A small contrastive image-text model, trained from scratch.
Training: cautious_adamw at rate 0.002, batches of 256.
Rows from block 5 of the image encoder of a small contrastive image-text model, named by matrix and row number. Rows with one number within an expert belong to one neuron, the router's apart. Each number is 128 + 32 x the weight over its row's rms, rounded and kept within 0 to 255. All counts start at 0. After the name is the row's rms in percent of the matrix's.
After each expert's rows are labels from the 100 images, of 14848, where the router gives the expert most weight on average: "peak on" is the class under the peak. Only what is clearly more common there than usual is listed. The data: rendered roads seen from a driver's seat, with toy cars, trees and houses. In brackets: how many of the 100.
# router: slot weights (encoder.blocks.5.mlp.router.weight, 8x256), inputs 104-155
# up: expert up (encoder.blocks.5.mlp.up, 8x128x256), inputs 104-155
# down: expert down (encoder.blocks.5.mlp.down, 8x256x128, transposed), outputs 104-155

# expert 6
router.6 105 [123  92  97 172 207 131  90 105 137 149 147 131  99 162  86 104 175 125 135 155  80  66 179 106 140 102 142 135 136  68 152 108 154 140  56 153 150  94 109  96  80 109 150 154 166 119 163 102 208 150 144 168]
up.0 113 [164 140 115 113 155 158 120  97 131 161  81 126 150 175  83 118 154 109 140  71  57  50 156 115 137 103  81 147 161 106 131 130 102 111 128 120 131  94  76  75  52 166 159 165 118 128 104 103 120 167  72  83]
down.0 112 [120 144 129 157 140 122 130 115 131 171  49 138 180 118 139 175 119 145 100  88  92 152 151 136 145 121  88 128 163 137 121 125 123 169 134 164 153 119 128 142  46 118  80 168  80 148 109 136 106  83  94 105]
up.1 050 [140 130 151 127  88 142 124 145 169 112 127 136 151 133 174 136 111 131 110 121 134 184  50 133 115  64 125 166 155 134  64 140 150 154 134 165 139 153  78 146 114 163  97 150 118 125 154 150 151  66 141  74]
down.1 057 [174 160 103  95 166 103  91  86 187 161  95 185  72 128  78 168 202  84  94 159  69 142 149 153  94 123  88 182 178 122 114  90 148 136 102 103  84  98  94 147 106 182  85 140 140 114 155 119 134 146 114 168]
up.2 103 [194 116 130 138 110 127 114 157 172 104 148 150  91  77 184 136 147 114  66 121 209 144  74  78 110 150 117 145 130 113 118  99 152 148 154 108  70 137 153 115 215 164 118 174 144 129 140 162  65 149 142 143]
down.2 093 [110 105 147  84 121 129  96 101  94 140 204  81 140 181 115  99  97  86 124 116 147 169 160  87 146 139 154  93 110 105 111 146 110 136 150 210 173  92 153 154 151 126  90 106 104 149 111 156 137  97 168  80]
up.3 117 [125 138 140 160 144 194 104 157 145 136  84 153  86 100  83 145 191 117 128 108  66  84 152 170 172  91  95 136 127 114 136 129 127 105  73 121  80 130  90 129  59 158 129 132 126 130  83 108 110 154 101  90]
down.3 124 [162 119 130 103 180 115 100 100 134 152 101 130 150 127 106 152 127 175 129  66  84 133 145 134 107 145  53 123 174 135 132  91 107 154 109 154 117 114 132 145  54 159 117 186  98 116 117  91 149  59 143 137]
up.4 114 [114 156 136 160 131 171 167 166 130  93 160 116 129 124 103 122 112 119  85 113 142  99 197  97 159  89 195 148 103 111 151 161 125  98 113 120 168  94 122 136 107 143 183  81 142 114 113 147 157 139 144 129]
down.4 110 [137 138 127  80 145  97 139 116 135 162 145  97 162 116  99 107 117 142 205  78  79  86 139 102  47  63 125 130 147 102  79  79  73 132 119 168 159  73 117  87  66 162 163 150 146 114 134 140 195  70  94 140]
up.5 098 [ 90 132 134 138 113 148 142 152 169 177 104 185 123 100 221 147 105 100 114 177 136 126  80 144 111  92 130 179 114 170  56 106 105 205 202 167 112 161 128 147 156 175 136 152 109 108 154 144  94 111 146  63]
down.5 080 [157 154 204  80 128 168 119 148 140 138  39 129 154  88 113 199 141 126 164 139 137 194 139 139  98 130 100 134 131 156 116  89 128 118  77 117 102 143  94 102  84 164  87 139 118  86 141  88 128 120 122 140]
up.6 128 [170 109 150 126 137 134 100  64 106 145 147 155  63 123 101 147 134 173 132 167  96 121 127 160 177 187 141 106 121 141 144 102 203 153 124  83 145 141 128 217 146 103  76 158  94 122  80  77 167 110 112 143]
down.6 122 [155 114 157 131 139  84 127 144 111  94 139  91 156 103 107 121  85 142 120 128 155 169 133 103 106 159 100  94 143 165 157 118  86 163  90  97  64 154 177 112 101 111 130 151 113  88 157 127 164 121 198 160]
peak on: truck (26)

# expert 2
router.2 105 [168  82 120 126 106  92 141  92 144 113 110 134 138 171 185  74 138 108  78  84 116 144 129  97 170 176 141 140 140 148 129 122 118 108 127 133  78 136 140  96 150 105  94 104 140 213 118 160  72 102 149 156]
up.0 177 [140 158 174 150   3 139 162 143 151  78 167 137 121  75 158 131 126 166 117 115 159 124 125 119  76  91 159 139 100 190 151 109 100 146 138 118 126 115 148 131  95 107 130 171 124 107 111 153 141  74 166 148]
down.0 162 [120 131 138 191  81 183  90 209 134  86 128 120 131  66 113  93 102 169 128 146  92 170 120 138  81  77  79 128 140 193 191 128  68 131 117 175 135 100 174 135  79 115 136 168 179  96 143 123 157  90 129 125]
up.1 106 [ 83  99 122 153 141 136 122 158 130 130 145 151 134 138 131 124 119 138 166 168 101  51  73 152 107  55 153 163  77 115 119  80 132 152 127 223 164  71 108 118  20 100 147 102 145 109 153 117 137  95 126 147]
down.1 099 [112 111 179  93 131 114 135 172 144 105 161 100 136 103 119 186  74 174 181 169 148 148 171 137 151 149 193 117 139 146 169 115 134 130 109 129  78  80  87 127 133  90 103 134 131 119 153 134 151 133 149 135]
up.2 057 [ 93 117 139  74 129 121 161 148 132 173 174 130 190 125 119 147 155 151 151 142  89 117  90 136 136  66 127 172 116 120  50  76 149 178 104 168 131 146  75 135  87 149 155 160 104  60 184 111 140 194 107 164]
down.2 060 [167 122 113 181 148  82 112 107 142 114  57  83 113 175  94 120 176 153 103  96 211 189 142 105 186 149 160 103 194  69 117 177 144  95 144 118 149 145 169 175 145 114 114  83  69 195 104 146 117 139  96  81]
up.3 065 [138 144 108 122  99 112 148 143 170 182 129 152  83  97 105 173 170 153 195 158  88 112 104 139  91  89  73 116 189  96  98 123 137  94 130 150 134 134  80 134 136 144 112 150 128 108 174 110 215 160 107 141]
down.3 075 [189 146 132  92 127  81 139 120 212 121 103 121 155 141  84 192 155 112 156 128 136 139  99 121 110 154 149  94 147  96 132  90 149 127 134  84 100 135 133 152 157 105 194  88 132  89 117  83 130 155  95  62]
up.4 137 [183 118 103 127 141 107  99 109 174 164 164 176  73 119 105 163 216 102  89 135  72 102  93 138 175 157  72 185 181  87  83 107 116 148 156 147  83 186 120 155 167 143  96 125 128 118  77  75 109 143  85 195]
down.4 155 [150  97  95 175 145 107 108 125 118 146 142 144  85 117 128 129 195 140  95  95 134 101  89 128 160 128 131 136 207 122 120 149 179  98 176  97  89 104 121 141 175 118  40 118 142 139 150 112  74 182  72  84]
up.5 119 [147 135 148 156 122 105 143 141 124 153 163  97  99  72  86 156 131 137  99 138 127  76 191 123 191 113 116 168 176 140 160 132 128 152 155 192 138 187 144 176 143 113  90 179 185 108 125  88 125  62 112 167]
down.5 116 [153 137  93 141 109 140 112 224 169 136 118 142 106 107  88 164 179 121 118 141 150 160  99 146  92 103  90 180 196 142 109 125 107 125 134 112  79 118 153 111 156 100  63 111 159  82 212 144  97 198  97 128]
up.6 103 [115 109 105  91 155  98  78 120 137 132 105 160 228 118 121 141 117 148 152 118 137 103  98 131 145  50 112 161 130 102  70  73 158 134 224 136 174 120  93 131  75 128  65 222 106  98 128 107 123 199 111 143]
down.6 089 [194 132  98 123 135  55 143  72 163  81 148 112 104 135  97 135 185 111 166 116 141 117 126 110 152 131 172 148 177  76  82 188 108 114 100 169 114 135 109  78 178 113  90  68 123 124 111 126  98 151  97 107]
peak on: truck (75)

# expert 4
router.4 102 [117 150 188  95  87 154 159 144  80  95 167 103 186  85 104 137  55 122 144 134 143 201 133  97 145  74 109  93 110 165 114 100 159 153  93 148 142  88  86 124 105 137 147 139 151  86 103 111 111 133 132 126]
up.0 079 [132  98  90 124 161  93 124 153 154 151 147 117  77 182 116 171 139 109 187  85 102 114  94  81 112 136 127 129 171  76 110 159  73  84 121 154  74 124 138 147 135 106 132  91 126 177 142 175 163 185  58  70]
down.0 090 [116 127 162  99 105 153  82 162  48 151 149 117 166  85 110 163 124  89 194 141  60 118  92 181 112 129 115 131 107 168 143 124 120 187  65 158 103 157 124  94 101 106 103 129 146 103 117 112 120  98  99  84]
up.1 112 [153 100 114 163 104  82 102 183 181 174  86 171 105 163 116 169 172 178 100 121 103 162 161 125 160 120 127 100 159 120 135  90 114 106 135 117  88 130 134 164 155 135  97 163 126 166  91 143 140 182  94 168]
down.1 075 [150 139 132 140 102 129 184 134 165 128 160 152  86  54 115 181 109 180 164 146 153 107 119 122  92 111 148 198 165 166 122 182 138 173 156 109 111 145 108 126 108 105 100 120 122 114 174 114 115  91 130 190]
up.2 199 [159 158 119  87 128 148 116 187 111 144 119 129 151 126 151 129 150  97 117  71  70 177 111 131 108 102  61 161 131 140  78  57 104 134 152  78 103  94  99  87 126 168 153 170 171 100 125 123 134 202  78 155]
down.2 221 [ 78 141 130 119 106 129 155 156  67  93 147  95 169 111 157  93  58 103 126  94 160 110 156 135 170 148 183 103 150  88  86 151  94  87 180 195 184 114 168 100 116 159 156 136 144 103 107 171 131 139 180  86]
up.3 058 [119 100 103 140 134  76 136 103 169 169 107 129  64 244 120 198 143 140 135  94 125 112 121 129 143 102  92 107 172  84  98 126 117 119 105 157 125 210 125 173 178 111 122 105  55 157 184 153 152 162 133 125]
down.3 052 [120 118 131 113 134 160  90 148 122  53 122 143 146 125  99 163 108  92 107 101 155 209  99 175 146 156  31 139  90 122  94 113 107  78 140 106 118 134 134 144 176 195 132 131 131 105 101  63 133 192 120 112]
up.4 058 [134  90 134 138 114 105  82  54 176 151 140 118  95 203 146 189 123  86  69 122 132 132 131 109 137 117 135 131 148  74 113 102  99 142  63 174  93 149 111 162 166 146 154  99  85 145 178 171 194 137 173  44]
down.4 059 [149 132 154 126 126 110  69 112  99 138  89 119 151 104 103 186 114 102  50 130 148 164 122 138 133 145  77 100 129 164  64 151 143 106 155  89 140  84 152 178 134 159 155 125 119 120  93 115 128 136  96  89]
up.5 102 [160 111 106 161 130 123  84  82 169 157 117  94 140 112 118 157 137 182 146  86 115 106  76  98 117 136 131 101 180 112 149 154 140  91 127 134  85 173 113 182 178 101 102 113  78 139 177 117 201  71 133 153]
down.5 107 [154 108  85 116 145  63 114  84  90 121  74 110 114 161  84 112 146 146 116 114  94 134  77 144 153 175  74  94 119 114 133 160 142 141 147 116  99 175 161 136 125 172 147  96 135 140  93 115 141 113  82  93]
up.6 050 [106 111 127 213 142 102 137 127 151 156 130 114  20 246 114 208 110 130 109 105 135 133 147 128 136 156 124 105 155  88 117 156 113 135 104 142  94 182 150 163 158 134 132 102  92 158 230 139 147 150 142  54]
down.6 063 [130 134 147  94 115 142  98 111 124  83 122 131 113 112 133 167 116 123  89 173 146 174 117 189 150 171  56  96  86 157  93 175 114 162 171 156 106 148 132 170 143 163 141 111 110  95  87  76 144 136  57 124]
peak on: pine (58)

# expert 5
router.5 119 [ 81 157 130 123 108 182 197 156 110  96 166 114 165 115  86  96  56 129 170 169 185 148 112 141  98  98 146 108  92 119 157 133 140 148 160 111 151 173 146 113  95 108 185 188 138  90 173  98 124 139 136 139]
up.0 057 [148 132 151 132 117 134 155 157 153 167  76 137  94 179 125 175 160 116 111  55 115 138 142  89 154  92  86 141 173 121 118 141 120 100 120 159 123 126 121 142 161 159  91 116  69 139 112 147 125 169  88 128]
down.0 046 [156  85  98 157 185  79 111 140 147 108  79 124 125 154 104 186  69 114  65 143 124 164 102 117 126 158 102 105  99 122 120 147  98 149 127  68 128 146 154 112 125 124 176  92 100 150 129 130 140 175 127 118]
up.1 171 [134 138  94 141 158  57 130  99 129 148 103 135 125 161 117 153 110 164  76 134 118  75 109 184 160 132 111 165 126 116  88 143 133 171 149 119 132 151 112 162 132 185 121 146  48 134  73 122 226  94 118 123]
down.1 177 [154  82 110 132 155  93 107 109  83 136 173  76 143 108 160 121  99 147  87 101 165 114 131  82 149 166 129  96 158 113  94 127  84  80 142 193 110  89 155 118 137 123 169  96 112  99 109 147 148 154 123 150]
up.2 055 [150 132 160 178 170  93  67 108 178 141  61 139 120 191 171 156 168 169  43 112  81 138 106 114 121 148 123 136 143 123 125  99 135 135 103 143  71 126 139 152 206 142 103 103  92 200 143 148 177 151 116 109]
down.2 057 [135 113 158 155 127 143  80 140 153  46 146 153 110  78 140 218  89 124  94 133 127 130 147  91 103 135 116 139  94 161 105 136 118 169 102 124 122 118 173 111  70 134 107 172  93 173 189 182 123 127 173 200]
up.3 056 [163 105 137 143 135 115  89  83 185 162  77 136  77 155 105 220 187 150 103  84  74  77  99 126 138 152 112 134 152  85  97 107 133 121 109 157  67 146  92 150 130 155 108 130  79 143 132  97 164 139  97 141]
down.3 027 [144 106 162 157 144 111 103 168 142  57  72  88 164  53 138 142 164 143 113 136 161 184 132 114 124 121 167 128 102 136 153 125 136 133 134 139 122 161 139 156 129 132  73 140 120 161 109 114  83 150 123 130]
up.4 061 [138 137 141 134 116  90  78 121 157 144 123 154  51 177 175 171 161 129 120 124 105  96 175 139 134 163  90 139 132  93  48 112 107 130 145 165  94 135 121 160 169 159 111  71  87  88  82 127 106 154 112  85]
down.4 063 [120 101 114 124 174  73 109  99 148 165  92 134 162 162 131 186 121 212 139 110 115 106 114 127 115 160 172 122 136  82 116 130 101 153 166  98 130 157 168 148  51 111 147  98  51 174  97 206 144  74 136 126]
up.5 071 [142 121 111  84 163 104  96  83 165 134  62 147  74 217  90 154 150 139  82  88  85 152 141 135 155 126  80 137 137 112 119  98 110 141  98 139  92 130 135 147 129 151 130 143  88 133 142 103 171 181 133 113]
down.5 082 [145  70 125 108 101 133  97 121  90  88  96 130  89 127 124 134 123 123  53 137 163 140  65 149 190 129 138  84  74 154 103 173  95 161 131  74 111 149 152 113  81 110 157 108 130 174  78 191 115 173 157 125]
up.6 051 [144 136 112 132 141 114  64  97 137 142 108 123 138 160 137 152 138 137  46 119  54 117 125 107 150 178  97 116 134 144 154 131 122 131 164 132  91 141 145 136 160 152 112  86  79 189 109 153 223 159 142 129]
down.6 065 [137 167 139 117 127 145 119 144 146  84  98 156 163 103 117 242  97 103  76 135 117 137 151 121 121 127 119 137  94 156 138 154 149 184 160  76 142 151 184 103  99 128 103 193  81 157 146 206  99 122 208 149]
peak on: sky (74)

# expert 3
router.3 088 [115 159 134  96  96 105 217  99 112 174 152 149 131 141 110 136 157 151  90 131  60  80 112 132 145 102 125 165 172 170 102 145 186 182 143 105  97 126  60  92 116 101  79  93 115 135 127 137 163 103 149 164]
up.0 062 [142 111 174 120  99 110  96 103 138 141 146 127 167 111  96 134 119  93 149 174 184 141 143 135 133 157 114 126 127  79  92 120 100 125 185 168 174 171 158 188 133 145 185 121  57 123 120 110 188 122  92  94]
down.0 058 [124 194  93 143  75 110 160 178 196 138  95 161 159  99 160 121 130 168 185 126 164  67 155 150  62 147 187 112 108 118 105 122 133 105 200 112 117 175 123 135 170 127 112 165 125 136 130 136 121 132 127  89]
up.1 065 [139 119 142 171  98 133 115 161 181 134 161 102  93  98 134 158 103 100 156 127 141 103 128 127 139  85 114 108 176  85 106 150  88  67 127 168 155 110 143 161 179 176 121 124 164 106 153  86 176 173 139 117]
down.1 059 [131 143 108 168 157 153  62 110 167  63  21 109 101 145 138 151 138 125 131  99  90 119 136 120  92 129 158 151 116  98 143 145 126 102 117 181 138 110 158 156  76 139  67 154 114 152 148 109  76 112 122  75]
up.2 099 [152 145  79 105 124 121 132 120 118 145 123 163 121 112 101 178 219 102  90 140  73  70 116 185 123  76 122 204 128 146 101  93 153 182 144 104 120 114  78 136  85 114 114 166 141  59 107 111 174 113 123 188]
down.2 105 [ 91 131  84 115 116  97 152 158 131 151 150 156 179 151 117 142 134 126 135 119 107 106 158 152 111  97 155 106 119 185 149  92 141 164 154  73 144 121 132  96 148 136 132 142 215 144 119 134 137 114 107  83]
up.3 087 [148 124 123  48 180  99 114  88 134  99  45 139 100 161  78 171 181 104 120 102  77 177 116 157 167 126 100 132  97 127  90  76 139 162  80 121 104 109  89 124  42 121  76 150  98 107 172 116 127 123 116 155]
down.3 097 [116 149  88 118 120 140 127 150 128 128 146 177 178 131 141 114 156 110 126 104 125 101 157 140  85  75 150 119  91 209 113 100 157 175 146  93 152  73 128  85 131 164 130  97 206 141  88 122 133 105  51  68]
up.4 056 [143 100 178 145 130 173  95 125 156 103 138 127  89 105 129 157  97 106 118 157 137  98 151 154 154 138 104 121 126  97 102 129  93 126 140 181 155  89 137 160  61 156 137 129 122 112 129  74 128 178 149  88]
down.4 051 [188 177 126 163  85 156 143 207 159 119 111 169 120 152 102 110 127 107  89  80  81 217 133 162 140  86 118 130  94 180 131 144 121  94  95 145  73  66  99 118 125 199 126 141 174 154  89 172 137  53 131 106]
up.5 110 [144 137  96  96 119 122 158  88 114 148  92 139 134 135  77 179 198 144  89 111  58  86 132 185 136  88 135 177 138 140 116 112 162 169 118 101 104 126  71 134  74 114  89 155 115 108 123 129 183  93 128 167]
down.5 124 [ 87 123  87 115 125 115 154 163 140 146 135 165 172 156 132 156 138 125 137 120 115 113 147 171 107  89 150 109 122 181 139 108 163 158 142  70 146 106 123 120 139 152 119 138 189 139 107 129 134 134  84  75]
up.6 113 [ 78  53 129 112 122 141 143 143 181 175 144 136  89 144 165 148 112 120 168  99  96 127  85 123 142 104 156 140 119 125  53  78  75 114 138 157 118 156 113 123 148 129 109 136 111 122 135 117  92 188 117 101]
down.6 092 [111  61 134 149 104  99  52 139 193 137  87 128 114 103 203 106 131 182 130 127 143  73  74 103 120 126 138 137 148 166  90  66 110  89 139  94 107 137 118 133 113  99 126 197 113 168 151 116 112 156 143 138]
peak on: truck (86)

# expert 0
router.0 069 [169 133 129  99 130 140 138 102 155 129  73 127  90 136  99 176 187 150 138 144 102 128 112 132 112 186 134 118 159  74  73 111 152 162  96 145  89 190 106 134 187 180 114 125 138 111 126 102 161 130  79 108]
up.0 050 [123 154 124 142 159 167  80  87 134 156  68 163 162 164 113 166 148 105 164 133  85 120 152 173 151 170  79 133 156 114 139 130 153 116  94 176 140 147 136 160  43 147 110 134  93  92 114 138 140 133 117  34]
down.0 058 [154 102  86  79 187 155  99  60 107 151 144 139 154 139  85  86 175 127 182 120 111 129 173 170 161 143 121  92 117 101 128 101 189  84  76 162 129 221 149 180 136  70  72 117 109 130 124  89 127  73 153 168]
up.1 043 [142 160 170 157 104 153 159 136 158 162 131  92 103  94 111 167 159 117 119 103 113  49 145  99 154  77 159 165 185 144  87 144 152 130 118 194  98 118 113 157 121 182 110 128  71  78 121  99  99 123  82 124]
down.1 049 [175 168 103 115 163 137  97 151 115 171 175 127 185  93  90 133 174 178 162 128 164 110  86 137 160 152  75 112 114 115 139  75 111 109 148  92 142 174  92 182 149  65 130 118 129  61 141  93 132 143  63 219]
up.2 054 [190 149 123 121 105 157 153 129 138 116 167 127 106  23  87 207 120 129 145 149 107  64 172 120 164 107 162 119 132 115 128 140 161 128 170 182 128  72  98 158 127 130  98 127 142  75  97  77 147  87 106 202]
down.2 049 [168  85 139 168 125 171  73 172 132  97 101 131 151 107 120 140 160 142 107 163 123 166 112 158  95 150  87 102 163 112 142 100 156 102 155 149 102 154 148 170  95  93  97 150 119 120 123  55 115 112  77 102]
up.3 151 [137  97 115 109 152 142 101 114 155 120 176 166 102  81  72 155 185 152 173 166 132 119 116 181 161 142 163 104 127  88 161 124 135 115  95 115 130 150 142 177 156  63 146 108 124  78  78  51 153 160  88 136]
down.3 129 [123 118 160 138  99 113 160 167 155 141 121 151  93 139 132 126 156 111 144 102  83 136 144  94  65 114  92 158 149 169 108 149  99 117  27 127  82 184 117 108 170 131 113  88 119 164 191 144 150  72 143 118]
up.4 061 [155 160 152 109 108 127 113 103 135  89 243 100 133 116 107 130  81 107  81 120 171 101 129 101 162 146 227 132  86 125 113 118 139 146 143 142 129  93 157 155 104 126 115 113 149  97  69 131  76 127 165 148]
down.4 051 [135  64 115 167 155 201 113 121 135 136  69 149  98 185 150 146 178 187 168 152  36 143 152 139 122 126  69 141 141 104 127 126  94 102  90 117 111 118 113 125  98 138 163 108 106 172  84 139 149 152  84 125]
up.5 061 [122 131 153 127  85 148 101  69 169 128 171 111  85 114  79 202 160 140 129 118 138  92 128 140 170 117 159 172 138 102  99 117 139  90 135 181 171 101 126 170 131  86 113  99  65  84  54 100 127 125 108 153]
down.5 064 [145 111  81 164 158 173 136 112  96  85 134 126 138 153  70 167 144 201 118 187 142  54 143 150 155 124 167  95  86 102 136 141 171 119 133 191 171  77 139 135 123 126 100 162 147 106 127 108 147  70 100 146]
up.6 051 [156  99 116 121 149 179 107  91 157 132 126 163  96  76  84 216 179 139 209 144  66 108 134 155 167 151 104 140 153 129  91 111 169 130 122 180 130 158  91 167  96 151 107  96 122  77  45  94 128 104  75 129]
down.6 050 [150  43 116 161 168 173  73 143 137 134  86 150 139 181 113 130 106 179 155 123 121 131 118 127 122 120 126 108 153 103 116  98 153 111  87 173 113 163 125 169  65  94  95 153 123 113 161 100 122  96  98 137]
peak on: truck (35)

# expert 7
router.7 095 [ 95 133 161 139 118 129 197 128 104 164 180 107  77 100 163 106  92 116 122 146  93  97 123 111 120 143 138 133 149 152 194 141 130 134 173  76 160 157 172  87 117  62 147  40 151  85 136 109 133 101 174 146]
up.0 082 [188 133 153 103 102 201  70  80 165  91 107 123 196  72  78 156 162 130 152 157 130 123  97 157 129 133 141 105 156 127 128  75 149 134  79 104  95  93 102 163  69 150 104 133 100  99 137 139 184 146 115 161]
down.0 114 [132 158 107 156 110 102 198 183 148 135 120 116 136 131 142 165 110 127 180 148 153 132 192 123 152  85 111 113 102 108  67 130  56 105  98 145  91 147 114 117 117 130  78 154 135 154 133 119 137 137  94 128]
up.1 151 [144 141 166 110 108 106 169 171 121 147 190 126 125  68 123 136 111  75 103 140 114 149 115 151 166 121 147 126 100 155 102 136 142 179 168 144 146 125 132 138 151 104 181  87 139  44  46  46 140 153 165 162]
down.1 172 [161 168 177 130 128  93 121 102 155 176 191 104  97 142 127 154  99  76 157 136 150 143 140 132 125  84 168 102 147  61 134 138  92 202  76 178  65 200 143 129 101 175 138 102 132 144 130 143 155 119 143 111]
up.2 062 [126  81  60 131 162  99  74 103 157 121 128 148 153 183  98 138 168 190 141  79  89  75 121  85 137 121 123 140 141 107 118 112 104 147  99 128 114 140 133 135 135 122 122 187 149 146 131 117 114  92 114 196]
down.2 061 [165 136 125 107 117  70 167  96 133  89 147 145 125  67 105 154 123  93  64 110 145 118  93 163 122 175  90 136 133  94 102 124 171 135 142  99  89 169  86 117 221 142 100 122 131 108 108  65 100 165 128 135]
up.3 186 [128 158 137 119  65  88 148 137 114 103 172 118 159  72 167 160 112  98 122 149 112 131 135 145 175 107 136 141 123 162  73 138 102 191 172 203 145 138  94 159 182 104 148 125 143  41  93  59 111 101 206 153]
down.3 197 [155 160 165 123 107 112 109 106 151 193 181  90 112 134 149 181  68  74 202 172 134 113 115 132 114 101 145  85 150  88 133 134 101 168 115 173  98 169 131 117  88 156 129 128 127 137 150 145 183 108 133 116]
up.4 211 [132 158 127 205  95 114 165 221 128 102 153 105 116 148  96 125 109 183 154  99 135  93 160  93  87  89 132 118 144 154 160 164 126 108 128  70 101 118 123  81  79 124  90 161 160 162 151 119 186  67 162 227]
down.4 201 [140 158  81 172 116 111 148 225 190 133 133  73 156 120  84 102 108 125 162  98 144 130 116 142 161  79 141  81 150  74 152 177 143  93 106  97  93 119  94 111  83 105  76 109 139 200 138 118 180 152 155 135]
up.5 068 [179 136 155 130 162 122  63  84 174 132 118 124 136 170 102 162 139 110 123 121 109  92 140 119 144 154 142 120 153  71 132 121 141 150 132 106  44 175 145 135  58 164  84 153 117 162 110 136 165 130  90 130]
down.5 069 [104 144 116 112 114  92  95 110  81  94 170  92 175 151 107 134 102 116 149 168 183 112 133  96 149 130  75 115 109 187  70 137  84 111 183  60 150 113 117 122 136 102 144 152 108  89  62  91  88 166 151 128]
up.6 071 [175 207 130 157  92 165 182 165 171 125 150 114 120 135 113 172 112 119 124 157 189 102 123 104  85 161  91 122 128  86  92 110  99  99 151 138 126 170 119 139 159 169 138 129 108 114 151 120 141 157 124 161]
down.6 059 [135 175 106  92 151 121 111 179 130  99 174 109 200 126  85 148 103 147 177 148  87 218 119 183 126 113 131 115 133 137 161 103 158 143  69 124  67 153 110 121 109 139 118 148 195 122 143 176 161  66 142 178]
peak on: truck (36)

# expert 1
router.1 108 [ 77 136 163 123 102 154 155 111 102 141  79 143 182 121 102 118 133 169 127 163 165 116 133 163 151 142 183 108 116 155 154 133 139  89 132  95 153 129  93 184 120  97 150 127  84 136 128 117 190 135 105  82]
up.0 121 [103 102 169 185 177 157 137  92  94 135 146 112 161 158 120 103 136 109 168 146  86  46 166 114 103 142 174 128 108 159 155 114 146 129  30  99 131 121  97 110  74  88 139  95 146 134 137 123 200 113 119 121]
down.0 139 [113 152 134 163 108 178 140 149 110  84 145 125 198  83  94 143  99 113 136 210 193 144 153 157 142 126 172 107 111 152 176 164 171 147 144  91 177 181 156 163 146  92 128 150 169 109 101  89  98 178 138 103]
up.1 058 [170 128 136 153 104  97 158 161 151 136 167 137 128 107 110 170 143  75 114  92 110 105 121  88 129  94  63 151 138 170 101 121 140 169 174 158 108 151  92 128 126 169 134 173 134  86 128  72 118  80 109 198]
down.1 055 [166 130 112 163 180  79 122 163 122 112  89 119 135 161  97 207 145  98 109  91 114 132 140 123 170 194 116 110 105 101 178 134 114 119 157  50 113 152 167 134 134 114 143 142 139 139  74 150 133 160 132 158]
up.2 154 [131  84  94 116 132  88 152  94 143 155 180 128  89 157 115 120  95 137  61 109 135 196  90  92 169 144 142 113 148 106 149 157 145  91 185  99 174 103 159 155 176 112 197  75  95 146  74 113 157 200 149 134]
down.2 160 [ 89 152 122 131  98 107 133 146 109 140 162 136 127  50 163  90 104 153 128 155 135 139  73  92 102 145 105 153 130 149 116 180  87 156 117 162 100 165 173 116 123  84 114  71 149  84 184 155 120  66 167 158]
up.3 098 [161 150 111 114 122 127 141 124 197 175 114 141  61 129 105 165 129 133 113  86  98 166 129  83 129  73 105 156 146  95 107 119 105 118 135 196 139 103 100 140 102 135 118  90 102 107 147 122 121 126  92 138]
down.3 130 [ 93 192 112 102  89  93 170 110 109 186 110  74 127  66 123 156 120 162 114 144 168 102 122  67 127 187 121 146 117 117 114 166 102 117 141 112 121 206 155 160 133  75 108  76  95  82 102 112 125 121 170 145]
up.4 186 [109  34 106 106 195 127 104  96 146 117 115 168 124  85 110 108 198 150 165 127 124  94 148 141 153 131 141 122 122 123 140 114 149 128  55 114  92 154 117 142 141 120 125 153 127  73 122  74 146 177 104 125]
down.4 187 [113 138 142 154  86 160 141 128  96 115  96 137 154 108 158 137 118 155 144 193 125 175  99 182 169 134 153 102 143 142 136 192 170  59 182 135 145 129 133 170 177 104  98 119 166 168  95 146 106 100  99 107]
up.5 164 [123  92 108 186 160 141 123 165 161 110 142 163  92  85  81 112 167 155 171 144 136  71 161 146 135 126 131 123 106 131 157 141 122 105  61 107  94 122 128 169 183 122 138 133 167 116 100  62 154 161  93 126]
down.5 155 [ 97 138 113 163 106 168 134 156  93 110 112 168 174 111 141 125 123 157 117 170 124 165 106 178 168 104 143  98 136 157 163 156 175  85 176 123 131 127 100 188 192  90  91 144 192 117  75 125  82 141  89 121]
up.6 067 [177 123 130 150  99  76 119 136 167 133 161 154 133 144 124 175 137 106 156  74  52  95 128 118  93 110  95 155 146 133  55  91 132 179 186 159 130 160  85 108  99 170 123 127  99  78 116  50  99 122 134 182]
down.6 067 [142 106 151  82 125  91 140 114  87 132 148 155 125  74  95 140 124 159 111 174 171 137  93 158 214 149 117 131 106 108 116 117 141 141 130 135 119 105  92 141 112  86 116 136 144  76 116 122 132 105 155 176]
peak on: tree (45)